config.yaml
dataset: "reaction-diffusion patterns (Gray-Scott)"
horizontal_flip: true
targets: ["palette"]
norm_position: "pre"
qk_norm: false
parallel_block: false
layers: 6
pooling: "class_token"
loss: "cross_entropy"
beta1: 0.95
max_precond_dim: 1024
one_sided: true
final_lr_fraction: 0.05
warmup_steps: 2590
weight_decay: 0.0
Rows from block 3, named by matrix and row number. Rows with one number belong to one neuron. Each number is 128 + 24 x the weight over its row's rms, rounded and kept within 0 to 255. All counts start at 0. After the name is the row's rms in percent of the matrix's.
# fc1: MLP up (model.blocks.3.mlp.fc1.weight, 768x192), inputs 0-95
# fc2: MLP down (model.blocks.3.mlp.fc2.weight, 192x768, transposed), outputs 0-95
fc1.305 087 [129  90 169 119 129  96 110 122 159 168 139 128 124 145 130 156 158 114 135 113 164 125 164 133 165 140 155 100 134 108 103 116 130 136 156 171 147 116 120 104  99 154 130  92 115 132 133 145 100  98  99 155 132 138 130 127 158 158 149 121 141 137 105 105 162 143 110 125 192  84 119 161 134 120 139 140  87 103 130 112  92 123 101 133  98 130 173 120 101 123 106 155 112 111 108  91]
fc2.305 081 [111 138 121 145 119 133 149 128 127 108 112 131 122 102 116 147 103  95 154  93 133 112  33 119 126 115  75 107 139 162 119 120 104 121 147  96 184 149 120 153 135 101  79 160 119 126 127 151 223 126 114 149 131  74 132 139 152  75 125 147 111 125 135 153 109 139 103 140  81 123 124 110  85  85 142 112 144 133 136 171  90 130 148 132 148 108 143  98 115 125 135 114 128 141 119 120]
fc1.306 104 [139 137 157  96 159 101 181 132 127  94 119 107 169 145 165 139 114 118 133 120 168 113 164 153 150 145 138 122 116 140 122 141 125  95 128 133 144 122 116 107 126 147 124 109 164 131 106  79 152 102 123 106 131  94 152 108 159 126 129  96  97 124  98 101 113 132 122 159 124 142 121 123 134 104 114  84 130 155 131 112 120 118 133 144 161  99  95  92  95 130 139 153 127 131 175 122]
fc2.306 112 [127 118 123 178 129 101 140 107 133 111  90  88 136  74 132 150 133 151 115 146 145 108 120 104 103 122 139 142 143 104 141 125 108 150 161 107 148 151 130 128 148 165 130 110  98 114 156 163 116 142 139 125 165 145 137 121 119 122 128 121 181 115 176 118 150 124 136 160 124 101 151 135 151 132 154 168 140 146 129 126 151 172  99 129  93 158 121 133 140 118 124 120  74 122 107 132]
fc1.307 110 [119 142 138 152 112 126 177 163 146 151 126 132 186 122 111 118 152 104 152 105 114 141 125 169 113 156 103 130 147 157 123 144 159 103 156 149 137 106 124 145 117 120 148 130 117 109 133  84 136 128 123  82 147 111  91 126 140 101 113  74 178 130 141 147 119 127 142 123 128 159 120  91 140  89 115 107  86 118 120 189 117 153  80 105 142 136 142  88 123 138 129 122 109 150 169 101]
fc2.307 116 [121 118 138 142 109 138 124 136 119 123 133 117  88 145 186 124 105 166 132  62 123 146 152 129 171 141 131 121 135 178 103 138  95 144 141 169 155 189 120 174 102 162 119 109 110 138 145 104 147 127 112 138 155 124 168  84 129 157 145 131  97 134 144 121 125 121 128 152 117 132 136 131 116 109  90 129 151 139 145 133 114 122 182 151 109 119 136 145 158  91 132 166  99 104  99 128]
fc1.308 107 [166  97 126 127 185 124 120 149 121 167 157  95 104 178  86 144 120 130 122 154 120  94 151 159 121 104 105 118 135 138 112 165 154 112 159 134 137 102 109 117  98 126 121 120 122 130 142 144 111 142 133 125 116 109  71 132 123 135 182  95  86 184 131 135  86 130 128 158 163 119 110 151 119 108 137  79 156 138 125 135 153  97 104 110 102  97 114 119 160 148  63 110 126 154 180 135]
fc2.308 114 [134 142 118  96  53 155 137 150  98 144 158 151 108 170 123 101 146 182 144 206 101 136 104 190  80 147 135 150 154 105 165 140 113 152 125 121 112 132 148 138  91 100 152 166 124 138 147 130  91 127 132 133 116 117 135 122 131 122 154 160 133 150 113 113 131 138 134 122 121 137 127  76 122 110 111 157 117 109 176 122 187 120 129 120 127  93 119 103 149 157 146 154 102 113  90 127]
fc1.309 064 [154 108 116 130 155 107 118 158 113 120 108 124 155 109 141 132  53 158 141 149 161 173 152 156 124 104 111 111 121 163 122 116 168  96  96 141 126 113  94 110 129 152 147 118  95 105 126  93 132 134 146  91 108 140 118 155 117 125 136 106 129 139 127 183 110 146 123 128 115 143 112 156 126  94 136 100 124 112 140  67  95 122 145 110 164 145 159 107 136 100  92 168 141  95 123 132]
fc2.309 054 [137 170 162 131 121  89 121 102 133 140 122  67 103  79  95  55 137 172 112 102 114 140 123 104 129 124 127 141 133 100 129 117 167 122 137 131 115 111 127  66 128  88 155 121 164 102 125 118 149 147  88 124 168 141 157  98  87 123 109 119 144 148 118 129 102 119 143 163 151 106 140 111 117  97  82  98 159 108 143 147 126 107 146 126 114 149 117 123 114 160 110  74 100 149 155 162]
fc1.310 096 [ 80 140  94 105  99 141 128  82 169 117 132 164 196 114 109 178 181 152 110 140 120 149 151  95 137 126 146 154 115 172 152 131 117 122 155 141 121 153  73 102 140 121  88 102  88  90 113 133 132 101 158 112 132 123  78 119 155 163 140 136 152 113 113 126 155  98 127 127 132 138 129 128  91 161 107 116 137 162 125 148 115 144 120 144 140  92 150 130 114 152 123 135 154  82 127 143]
fc2.310 098 [116 155 132 107 145 164  83 130 126 147 128  92 110 123 150 113  65 125 116 101 101 136 165 118 128  87  77 146 191 161 129 162 114 118 136 145 136 151 152  90 116 143 118 130 133 129  83 116 159 131 118 138 129 115 138 120 109 140 166 138 190 146 132 104 163 107 130 142 117  94 131 155 162 140 122  95 136 103  92 126 170 114 159 174  91 113 144 124 167 102 131 118 163 140 140 133]
fc1.311 107 [123 122 147 132 149 107 139 158 161 138 169  98 107 110  95 135  90 146 114 159 141 104 156 152 128 148  87 138  97 119 150 103 135 157 137 179 162 112 117 132 113 143 165 129 161 143 132 155 134 109  97 110 103 109 125 118 105 165 177  98 115 129 131 177 110 170 133 130 120 124 107 155 140 128 175 128 119 118 145 179 112 129 146 166  89  98 132 107 105 147 113 132 153 110 152 102]
fc2.311 098 [147 147  94  94 108 116 140  91 103  94 145 147 126 135 176  94 144 109  95 158  95 163 133 214 109 144 147 119 141  95 126 134 129 127 163 102 132 134 120 159 102 133 136 126 130 101 121 127 161 119 137 160 106 130 120 166 153 136 117 133 134 171 123 127 133  89 148 172 134 141 137 122 131 131 116 120 143 138 173  79 133 120 107 133 147 122 129  85 141 165 152 132 132 138 113 138]
fc1.312 100 [ 78 144 161 153 125 163 106 105 138 107  72 148 137 112 112 160 107 136 134 105 156  90 117 108 129  97 142 132 103 120 141 141 124 112  98 148 124  81 121 105 140 115 157 129 193 109 164  96 106 163 141 176 148 141 113  94 122  94 117 136 101 140 134 141 150 132 150 103 154 151 133 111 107 160 127 150 134 125 147 136 151  84 142 130 162 120 153 109 132 148 102 166 149 118 130 111]
fc2.312 108 [136 128 171 192 142 123 100 129 162 133 167 116 110 111 131  91 129 136 154 153 139 128  96  87  77 125  86  89 124 157 130 124 162 116 163 117 148 133 125 136 123  72 119 124 124 110 148 128 125 159 106 133 108 181 128 162 149 129 130  98 131 139 116 123 130 123 112  96  93 105 149 133 159 118 129 120 125 127 113 119  86 127 128 134 101 126 151 118 133 103 117 106 116  94 119 123]
fc1.313 105 [116 121 130 106 132 168 116 135 105 117  87 127 168 115 129 115  87 116 110 196 144 110 130 140 111 123  81 136 130 124 139 114 124 152  94 119  79 108 152 131  88 113 111 131 160 131  90 125 127 159 141 128 101 180 160 131  99 156 107 111 153 101 121 149 122 116 125  90 125 140 157  95 102 148 107 101  96 125 125 103 145 119 167 143 146  92 119  89 126 105 150 108 165 118 112 122]
fc2.313 100 [133 166 134 154 118 111 137 159 144 138 131 115 101 123 111 127 106 125 105 102  87 128 105 163 144 154 125 198  91 137 121 139 106 113  82 152 162 134 151 140 128 107 139 116 101 123 100 108 177 148 121 105 142 102 126 102 112 135 102 111 134 139 141  91 164  90 117 163 124 125 106 175 150  98 143 155  94 154  81 102 144 136 140  64 135 126  91 106 106 125 144 122  87 142 168 127]
fc1.314 093 [115 131 135 181 147 120 104 111 113 115 153 131 119 136 169 167 137 107 142 116 150 137 124 127 162 111  82 122 111 116 170 124  94  84 131 144 146 138 105 141 111  96 175 131 122 162 122 137 118 126 140 151  86 135 103 144 121 146 117 134 115 181 144 173  86 138 124 139 139 152 120 103 105 116 135 128 117 122 158 137 146  94 164 146 162 159  59 116 141 163 118  89 157  81 118 140]
fc2.314 098 [127 103  71 110 117 103 160 109 134 178 147 153 132 115 126 105 174 115  85 136  99 139 150 121 121 123 145 103 113 110 144 123 126 174 138 102 141 105 131 115 141 147 160 115 150 111 139 121 176 123 162  84 147 163 145  85 174 143 124 112 130 142 141 128  91 152 132 124 155  83 147 127 154 134 149 141 170 153 125  80 144 119  99 127 147 116 102 175 134 101 113 140  98 123 160 123]
fc1.315 095 [132 118 104 134 132 143 133 118 117  96 150 121 117  98 166 135 157 135 140 107 103 153 108 110 151 137 105 162 126 143 162 141 131 108 161  95  85 111 176  98 139 167 137 139 166 129 143 137 130 128 173 117 154 140 165 136 112 147 113 158 139 136  67 107 141 117  79 169 143 149 104 153 115  86 139 120 123 109 109 107 143 108 114 107 105 120 171 159  85 123 122 157 112  86  57 143]
fc2.315 100 [179 125 127 125 106 145 141 136 120 140 148  94 124  74 164 132 129 141 123 123 111 142 120 141 137 113 132 148 124 146 138 146 146 143 171 102 151 146 100 106  91 161 153  99  91 124  93 150 119 103 146 129 105 106 116 121 110 113 119 135 131 124 156  94 155 117 133 143 145 112 125  89  98 117  92 164 178 168 129 112 143 137 151 164 154 141 118 155 116 127 141 145 159 128 136 128]
fc1.316 091 [ 89  98 124 101 100 121 134 140 146 139 162 146 144 146 130 117 108 137 118 102 133 165 174 131 190 125 183  84 113  99  99 124 129 101 134 146 134 115 112 129 131 145  94 135 146 154 101 153  88 107 134 139 118 125 163 101 147 130 165 156  88 132 106 169 151 119 151 151 157 122 144 137 112 141 121 135 139 155 107 120 122 107 135 134 104 141 135 125 104 161 118 156 108 128  95 105]
fc2.316 087 [116 143 148 132 152 140 175 148 149 129  92 159 131  81 125 128 126 151 146  92 123 144  54 131 168 136 111 134 184 154 138 103  84 102 136 125 167 163 176 118  87 119  95 118 103 104 135 119 180 109 119 132 121 117 117 134 160 124  90 146 124 129 131 184 111 112 148 112  83 135 119  95  90  97 123 136 115 139 119 122 113 137 157 122 118 132 120 123 102 110  79 127 134 148 155 140]
fc1.317 103 [156  76 100 142 164 108 138 170 105 163 142  86 133 142 126  95 135 156 122 101 159 141  77 147 119 161  97  90 162 121 144 118 129 162 101 174 173  93 133 120 123 111 126 130 134 148 150 113 115 135 136  95  51 175 118 141 136 136 174 133 108 134 105 139 140 121 138 108 123 144 131 107 125 121 138 122 131 121 153 120  80 117  97 128 136  92 122  98 112 140 156 125 105 132 187  83]
fc2.317 110 [148 119 144 127 102 142 137 126 144 101 170 139 137  82 140 126 123 129 161 172 142 119  96 105 128 137 155 111  95  89 156 135 117  99 174 112 129 123 124 124 109 131 138 119 149 111 135 156 253 126  87 144 146 116 147 119 127 136  95 129 130 140 112  99 106 150 173 144  83 145 153 169 117 142 118 145 137 150 143 107 131 127 133 153 123 125 140 101 159 145 155 110  66 127 118 117]
fc1.318 121 [131 140  71 143 122 108 125  95  92 162 117 120 141 133 135  90 114 131 127 104 111 153 107 128 127  78 132  82 146 136 122 151  98 117 153 139 106 145 156 131 117 130 154 136 103 105 154 108 133 148 134 118 146 126 108 142 141  85 143  96 152 160 146 153 109 158 102  93 126 171 179  80 113 107  98 113 104 149 129 126 105 107 136 133 134 135  76 103 111 107 129 163 150 160 105 105]
fc2.318 133 [160 107 104 110 158 139 151 103 183 146 153  83 118  90 124 101 116 188 108  94 113 116 133 114 128 112  76 132  81 118 121 135 123 116 147 162 158  73 111 159 117 104 128 103 138 147 105 147 159 121  85 128 149 168 162 107 144 119 143 132 101 174 181 152 122 164 154 166  99 149 120 124 104 124 176  68 146 128 120 143 146 130 120 138 123 110 116 142 108 140  88 159 149 157 117 159]
fc1.319 100 [108 103 136 112 195 139  97 127 144 145 128 124 126 137 124  99  86 101 154 145 143 130 151 138 145 153 124 167 107 141 133  96 123 150 110 108 144 144 115 171 101 144 128 162  89 136 137 129 112 148 157 138 170 106 135 122 127 130 149 116 162 107 131 153 138 143 130 135 143  78 147 106 140 163 143 129 150 148 121 132 121  74  89 124 130  72 135 156 110 121 151 143 108 149 110 135]
fc2.319 093 [110 137 102 138 162 139 184 134 142 113 146 103 107 140 128 147 107 130 137 135 141 129 148 123 145 137 121 140 143 178 149 135 146 112 156 131 126 157 132 153 104 133 157 143 123 153 136 113 138 121 113 126 106 155 111 115 168 120 126 123 106 188 134 151 112 116 104 169 100 166 133 108 115  82 145 127  89  63  97 128 124 119 156 111 148 150 144  95 136  69 155 116 135  94 125 121]
fc1.320 064 [149  95 124 117 151 116 115 153 122 131 149 109  74 141 128 113 119 137 137  91 123 130 109 111 133 154  81 121 110 167 172 124 102 131 114 175 176 147 107 111 162 129 132  89 155 156 109  84 130 143 112 163  90 142 105 118 141 132 150 116 175 117 127 133 170 105 175 140 138 115 110 134  99 149 140 116 111 141 137 166 153 134 130 111 105 126 146 159 108 141 137 106 140 100 156 108]
fc2.320 053 [105 136 146 140  94 112 123 116 130 110 138  96 129  82 162 143 122 183 130 148 133 129 112  95 141 164 122 132  95 148 131 108 145  89 143 135 107 123 108 159 121 119 125 144 112 101 137 154 175 146 120 115 128 152 123 144 120 126 111 150 109  79  96 151  82 164 122 130 145 131 135 122 142 123 170 130 131 169 123  74  73 115 124 104 106 172 150  70 118 124 118 122  68 127 127  80]
fc1.321 105 [124 150 109 129 171 137 135 141 160 162 158  97 120 144 135 113 118  86 155 140  83 142 131 135 109 118 108 108 136 117 126 130 140 132 140 130 134 125 136 126 115 136 111 120 167 117  92 116 130 116 120 156  41 146  88 147 106  91 171 110  63 152 126  96 127 149 111  75 119 141 142 129 143 128 141 135 132 106 101 134 168 121 135 129 125  95 134 122 182 117 112 137 126 135 123 142]
fc2.321 102 [130  94 149  76 124 134 146 114 148  77 132 139 134  71 157 126 111 130 156 146 167 164 120 137 138 125 137 160 114 114 150 125 119 140 120 154 106 122 103 125 195 142 122 127 126 128 127  86 145 115 115  74 145 152 135 119 132 119 117  86 161 109 128 130 115 142 135 167 151 125 120 165 130 137 109 158 105 107 164 114 138 146  89  86 151 131 126  79 101 147 160 142 112 147 107 101]
fc1.322 100 [142  92  97 194 157 108 140 169 111 131 140 115 168 181 116 156 134 120 163 154 107 178  95 153 117 144 158 122 178 124 127 115 142 165 116 186 133 113 143  97  85 126  88 152 145 109 124 113 112  86 162 118 130 168 158 121 114 117 136 111 127  85 175 128 141 127 149 113 134 172 135 109 121 115 125 120 115 126 129 123 144 104  94 124 120 119 112 135 158 132 158 127 149 144 124 200]
fc2.322 100 [148 143 157 118 114 129 126 119 168  79 124 118 116  99 179 113  95 122 123 167 144 164 118 112 101 126  72 116 124 119 124 138 121  68 141  99 129 117 151 140 124 122 137  97  70 127 127 128 151 133 121 126 116 141 171 110 145 145 146 106 122 128 161 105 100 178 124 141 159  87 126 121 110 137 162 136  74 108 105 122 126 137 141  72 131 120 117 103 142 150 142 142 109 126 124  97]
fc1.323 092 [142 128 110 143 145 132 133 150 121 134 145 125 126 125 144 132 166 111 124 143 121 140 155 138  90 143 109 108 124 131 147 106 143 136 139 176 117 131 115 133 123  98 123 140 144 151 124 134 121 126 125  85 164 118 100  89 138 123 126 101 126 144  89 107 153 169 141 115 124 111  92 154 138 166 143 129 122 103 124 143 176  97 104 120 140  74 169 121 148 120 135 133 126 108 154 161]
fc2.323 092 [117 154 125 116 136 161 138 124 115 148 163 114 134 134 148 149 114 106 112 118 136 175 107 185 125 119  93 123 113 147 127 155 120 114 125 111 137 110 140 113 128 150 128 177 130 179 126 106 224 157 148 109  98  79 136 133 101 133 146  92  82 137 150 119 137 159 160 139 167 152 134 131 125 137 132  96 146 156 136 137 134 132 174  88 128 146 129 128 134 145 103 112 115 123 133  98]
fc1.324 100 [139 107  99 125 128  78  82  99 109 130 122 147 150 122 150 121 105  92 116 113 129 116 118 110 127 110 166 151 129 139 144 160 115 116 116 174 111 120 149 133 112  99  77 118 148 113 144 127 103 152 100 133 156 120 166 117 102 129 186 117 124 114 120 128 141 137 147 119  75 126  72 123 149 134 130 107 123 141 148  97 111 141 148 136 141  68 148 105 111  77 118 111 109 180 155 120]
fc2.324 102 [136 131 136 135 174 110 137 144 107 122 158  94 131 137 102 181 127 141  96 149 178 131 120 128 145 144 149 148 120 142 114 151 132 127  91 107 132 102 149 158 176 157 142 117 122 126  99 106 118 122 120 135 131 164 114 102 143 122 134 181 170 129 142  96 147 136 103 142 140 157 134 100 105 128 161 177 118  77 130  91 145  69 141 157 140 173 164 102 149 143 159 136 119  58  86 119]
fc1.325 102 [109 143 119 156 132 158 138 101 145 133 121 116 145 157 106 111 128 137 103 124 135 138 106 112 152 154 110 116 128 166 121 157 160 102 114 113 153 188  68 119 166 160  96 131 101 104 125 153 138 128  94 132 147  87 119 186 144 129 157 129 134  89 122 169 138 108 125 108 130 144 158 102 155 131 137 115 123 116 119 104 167 109 161 105 140 106  84  81  99 123  92  88 146 149 126 155]
fc2.325 113 [108 157 154 113 138 152 129 137 107 136 121 123 112 107 127  80 130 126 142 162 128  96 144 150 155 200 148 109 162 135 150  89  88 114 118 120 131 104 157 159 124 129 153 103 126 121 130 123 186 136 105 112 118 130 121 152 149 116 100 140 147 161  79 118  71 154 175 139 126 115 135 102 148 135 147  89 155 153  76 133 117 158  80 174 104  99 160 101 170 154 128  86  86  96  76 115]
fc1.326 093 [109  84 142 139 178 123 161 120 139 140 108  97 130 147 134 146 139 103 126 144 121 186 140 157 126 102 126  71 117 156  80 152 133 113  93 147 183 108 142 131  72  94 103 150 143 170 106 148 109 137 112 149 112 112 101 123 131 124  89  55 116 141 100 117 121 174 128 125 131 101 129 131 130 108 131 117 113  79 106 127  96  89 110 135 116  71 159 129 148 130 117 138 149  96 120 139]
fc2.326 096 [117 110 135 129 133 153 173 118 119 129 148 113  97 107 166 137  77 112 153  96 138 158  99 166 121 150  77 135 102 151 139 146 111 126 121 152 128 154 143 141 139 108 118 157  77 158 163  95 206 140 128 110 118 104 116  91 117 105 175 120  96 141 190  86 112 117 146 100 140 141 129 128 110 125 138 114  89 145 150 156 135 114 149  95 132 163 146 140 168 124 104 141 128 134 141  87]
fc1.327 110 [170 169 132 101 107 128 144 116 142 140 108 109 100 122 141 124 148  96 144 124 158 133 154 122 139 123 134 158 118 111 122 170 145 131 104 117 101 127 170 111  81 114 127 140 123 122  90 109  98 107 169 142 158 127 109 119 143  96 100 151 161 134 146 136 109 119 134 143 163 141  94 113 109 133 127 116 141 137 111 126 113 123 131 133 156 120  82 100 132 112 159 150 127 187 112 110]
fc2.327 116 [ 77 141 133 156 134  87 135 133 146 152 163  84 124 136 121 142 139 164 156 169 120 120 114 131 127 124 146 126 140 164 123 116 114 159 143 110 108 143 179 106 172 133 130 155 116 113 181 133 110 155 152 126 170 111 173  80 118 161 103 101 163 113 156  74 101 125 114 145 133 114 136 110 105 140 109 135 138  96 109 120 158 139 107 155 103 138 175 169 134 124  88 110 134  88 105 135]
fc1.328 105 [140  91 118 163 218  96 107 157 154 130 130  92 133 104 154 107 167 104 140 117 100 115 172  73  89 105 153 117 127 148 165 157 144  98 126 157 101  92 114 157 115 126 137 139 188 192 135 106 121 118 135 178 135 111 100 139 137 149 137 100  85 116 115 100 126 145 146 148 112 144 124 123 177 102 144 159 127  98 123 116 133 119 136 120 139 114 146  90 118 134 117  90 143  87 143 160]
fc2.328 091 [138 128 114  77 105 135 146 105 117 119 156 127 128 128 154 174 139 137  89 126 143 155  89 178 112 124 103 118 119  70 162 114 134 141 127 136 137 162 129 107 108 112 134 115  90 149 102 131 205 140  90 110 109 103 164  93 113 159 138 115 155 133 139 136 144 120 174 138 153 147 146 116  72 165 138 126 137 145 138 165 136 136 122  84 133 122 149 100 148 146 161 117  88 128 150  99]
fc1.329 095 [103 162 102 141 141 135 138 186 147 181 154 118 134 114  74 136 157 132 112 145 109 122 114 104 101 134  79 178 115 122 170 133 123 154 144 121 113 118 145  90 121 139 120 101 141 121 154 107 171 118 128 102 113  89 102 146 133 140 125  81 165 112 135 139 126  87 137  97 156 129 102 108 141 111 142 171 127  75 118 144 135 147 109 119 118 107 119  89 133 156 159 113 160 110 170 140]
fc2.329 090 [135 128 158 133 101 112 125 105 119  94 130 149 148  97 185  94 129 175 125 126 118 114  62 137 107 146 115 103 146 135 138 110 149  88  97 124 162 129 135 126 143 144 131 129 173  94 103 134 190 127 132 147 162 153 143 108 120 129 109 109 104 108  98 153 110 152 135 110 126 129 151 134 113 137 125 133 167 149 147 114 116 119 102 125 125  79 133 123 109 128 167 117  97 163 119 128]
fc1.330 109 [ 80  86  91 149 156 148 131 137 137 142 112 161 108 127 123 129 168  96 157 127 118 157 146 137 118 157 115 131 144 164 150 141 119  94 110 113 118 139 163 138 129  90 128 116 156 130 126 120 112 104 130 124 107 159 159 141 133 147 111  98 139 113  99 110 163 137  83  95 148 117 113 101 119 149 142 152 137 128 118 108  96  96 134  81 139 147 115 111  67 105 125 123 126 128  73  70]
fc2.330 110 [117 158 141  89 167 139 143 116 127 133 149  85 155 128 139  82 151 147 116 127 120 140 103 125 116 134 131 131 149 107 162 158  95  92 131  70 167 131 129 114 109 134 128 123 161 149 116 134  70 128  91  97 123 149  93  90 131 152 131 132 110  88 117 148 132  87 129 113  88 128 182 116  93  97 162 117 106 151 133 178 165 129 111  79 122 136  88 100 125 123 154 130 128 130 162 116]
fc1.331 060 [111 143  94 145 166  87 143 158 130 153 163 147 117  75 110 170 141 123 142 137 114  85 110 148 181 110 129 143 135 167 123  87 145 109 131 172 141 120 134 100 133 150 141  98 116 122 152  92 151 132 127 115 156 159 141 128  84 153 121 108 166 131 102 150  94 135  59 114 120 137 139 134 108 120 127 105 133 171 127 161 106  89 148  99 107 138 107 116 130  88 136 124 132  89 148 117]
fc2.331 042 [177 103 132 106 147 171 121 156 103  98 146 133 127 146 121 122 149 131 128 104 184 117 159 160 103 173 139 104 159 145 126 157  93  99 147 115 145 148 128 149 131 134 158 142  90 130 105 151 145 149 132 113 144 111 167 100 144  98 130 125 107 115 123 128 145 175 156  96 134 123 104 124 133 144 159 139 120  95 167 108 176 118 122  87 153  92 175 120 157 152 151 151 131 122 152 101]
fc1.332 110 [140 153 120  90 136  93 159 119 117 105 154 164 143 103 109 145 131  98 144 145  85 102 144 132 140 148 112 162 141 124 164 132 151 136 104 143  84 117 125 145 173 143 102 141 114 112 124 144 113 114 129 115 150 121 161 157 162 116  91 132 181 113 159 149  87 143 117 161 169 146 114 132 120  91 145 115 183 104 134 135 115 170 127 120 147 123 114 132 119 116 160 144  90 108 138 115]
fc2.332 115 [130 179 122 114  98 151 181 125 167 100 143  89 135  89 141 108 129 150 142 139 122 149 117 150 187 150 120 128 130 134 118 166 123 136 163  97 120 143 167 143 179 159 145 159 113 119 100  99 124 161 141  89 177 161 166 130 167 180 124 142 138 149 163 112 132 129  97 141 135 101 178 117 108 102 140  96  63 146 126 139 146 130 151 140 128 182 120 134 124 145 125 141 108 118 167 127]
fc1.333 102 [135 157 113 134 160 144 140 132 154  85 117  75 162 108 105  95 131  75 172 116 136 110 120 110 135 107 120 145 103 143 147 132 132 167 132 105  82 113 139 118 122 164 138 164 133  86 126  94 126 150 141 132 139 128 124 133 166 116 127  86 170 125 135 106 104 142 119 117 132 118 117 146 121 147 133  90 102  89  99 136 136 129  84 118 107 141 136 107  94 126 156 129 134 109 136 179]
fc2.333 115 [165 158 110  91  88 152 152 138 150 105 154 135 128  82 119 112 125 190 100 119  69 161 117 133 163 154  88 135 130 140 130 147 161 115 165 104 148 136 132 143 177 150 130 148 113 101  82 138 146 123 121 119 169 140 162 115 155 142  97 114 152 149 167 125 110 130 113 146 132  89 152 102  85 107 149 136  93 157 141 125 127 129 147 125 115 172 140 155 118 123 128 165 111 131 152  97]
fc1.334 114 [115 145 124 139 156 137 146 165 113 150 147 100 138  69 178 132  84  89 102 155 147 128 108 154 116 120 153 123  79  99 124  93  90 135 129 105 132 149 150 145  94 117 119 153 126 140  99 147 118 148 124 135 151  80 144 124 148 154 125  77 107 111 113 162 158  98  98 141 101 108 128 156 127 130 126 111 140 126 138 112 131 109 120 111 119 114 134 154 134 120 152 154 143  93 119 139]
fc2.334 103 [154 127 112 132 127 115 114 123 106 119 115 147 108 111 127 111 135  74 134  86  99 160 149 138 128 173 107 159 146 147 112 134 166 120 156  91 132 147  89 120 134 121 131 115 163  99 129 144 149 116 115 117 109 163 164 125 109 137 109 174 128 141 141 141 123 120 142 137 124 149 100 136  78 140 142 177 108 154 138 114 118 134 123 132 154 131  90 106 120 142  92 136 108 133 134 118]
fc1.335 084 [108 114 104 144 122 103 116 119 154 154 124  86  71  97  80 147 151 134 126  68  97 150 113 131 120 122  82 134  98 142 156 143  78 113 137 126 130 150 136 135 148 135 111 156 112 148 120 121 157 123 119 142 139  91 136 147 152 143 174 113 120 105 147  94 169 104  95 152 132 116 127 127 103 102 117 160 132 106 108 145 151  81 120 113 123 146 160 142 145 136 162 113 118 129 134 126]
fc2.335 068 [138  81 167 185 109 122  87 122 120 126 129 134 148 124 185 108  85 146 146 114 142 137 103 154 143 120 102 107 151 127 146 134 166  79 108 138 138 129 141 112 110 138 127 135 107 133 164 106  98 169 132 109 108 141 128 101  87 111 100 134  81 166 122 124 105 111 115 133 125 136 141 128 106 124 117  76 143 152  93 123 111 127 153  85 126 129 123  98  76  96 127 118 101 150 155 145]
fc1.336 106 [111 139 137 133 121 163 144  92 150 112 132 134 155 113 144 144 129 157 139  93  79 105 130 114 134 117 126 154 135 138 139 105 105 158 150 124 151  99 110 112 183 140 103 123 128  94 129 125 155 122 177 108 116 143 128 145 168 124 105  84 112 113 122 132 154  95 122  98 126 124 116 133 118 129 114 120  95 138 139 136  99 150 127  62 122 109 147  87 147 124 100 161 113 117 157  98]
fc2.336 117 [114 122 134 127 168 122 117 124 164 125 130 135 133 147 155 135  88 137 138  77 138 144 166 151 152  89  88 128 195 122 125 130 129 146 174 164 127 141 131 120 109 132 117 144 133 114  71 103 128 143 103 140 143 147 155  99 141 153 150 102 180 150 158 128 103 140 108 124 113 116 121 162 131 157 109 154 134 107 135 141 161  84 154 159  88 138  93 162 143  94  85 154 131 113 103 145]
fc1.337 090 [169 131 103 131  87 124  98 122  87 112 104 131 110 114 108 115  61  97 138 152 117  98 111 110  99 121 101 124 124 118 153 119 175 126  68  81 133 116 123 168 149 106 139 119 161 120 144 149 162 110 134 142  90 126 107 118 172 133 132 150 163 144 126 154  88 121 141 133 147 152 124 120 138 162 186 122 156 146 148 119 146 102 141 119 127 117  81 121 137 110 169 161 123 130 151 165]
fc2.337 092 [127 143  92 132 127 148 151 128 127 106 124 111  92 102 133 157 156 128 106 120 104 165  90 173 141 146 106 149  89 171 116 139 117 120 121 138 114 132 138 132 123 130 130 111 103 161  92 116 182 154 113  92 110 122 105 125 146 101  83 106 138 138 127 101 139 135  55 114 158 101  99 143 160 122 130 104 117 171  39  96 178 129 155  74 132 123  89 105  93 110 100 102 127  88 118 158]
fc1.338 100 [125 140  98 110 118  90 123 144 138  91 185 130 154 145 127 125 163 152  99 152 108 122  86 135 127 144 144 165 112 111 153 158 146 138 127 162 140 160 130  96 131 122 113 166 152  97 135  94 117 122 125  94 106 161 144 142  87 117  95 108 122 132  90 150 139 135 101 152 123 112 117 136 118 182 131 113 130 148 136 141 138 123 138 145  87 135  91 112  97 161 180 166 124  99 147 106]
fc2.338 100 [150 113 126 138  79 165 119 137 132 102 122 167 126 101 134 104 116  90 113  96 124 114  85  91 126 131 136 144 174 112 139 147 124 141 148 145 120 124 112 168 117 110 143 113 128 144  97  96 152 114  93 147  99 120 141 105 148 145 129 155 120 114 116 114 128 128 114 148 120 146 117  84 125  81 117 121 152 132 118 122 152 176 135 178 126 117 175 172 144  95 130  99  84 114 130  74]
fc1.339 104 [ 79 160 172 105  93 172 150 176 100 118 135 155  99 139 156 123 151 136 135 101 119 133 145 119 151  99 140 149 114 163 152  82 152 135 139 118 127 139 120 126 137 136 125 108 116 114  98  95 107 166 116 182 119 109 104 122 134 121 152 124 141 145 107 132 132 125 136  71 164 128 145 141 113 126 111 166 145 118 122 137 136 149 135  98 126 111 168  94 168 124 113 194 104 148 131 120]
fc2.339 112 [114 152 144 126 125 146 119 134 133  94 142 137 130 112 154 130 140 140 166 180 130 116 104  99 126 166 124 148 130 131 117 178 104 185 146 152 129 142 111 128 130 129 136 145 162  67 141 164 135  97  89 113 127 150 141 118 120 158 126 115 137 131 151 119 135 125 111  63 109 157 137 113 120 148 119 121 125 139 122 115 116  93 138 126 167  93 116 101 144 104 120 185 121 107 193 124]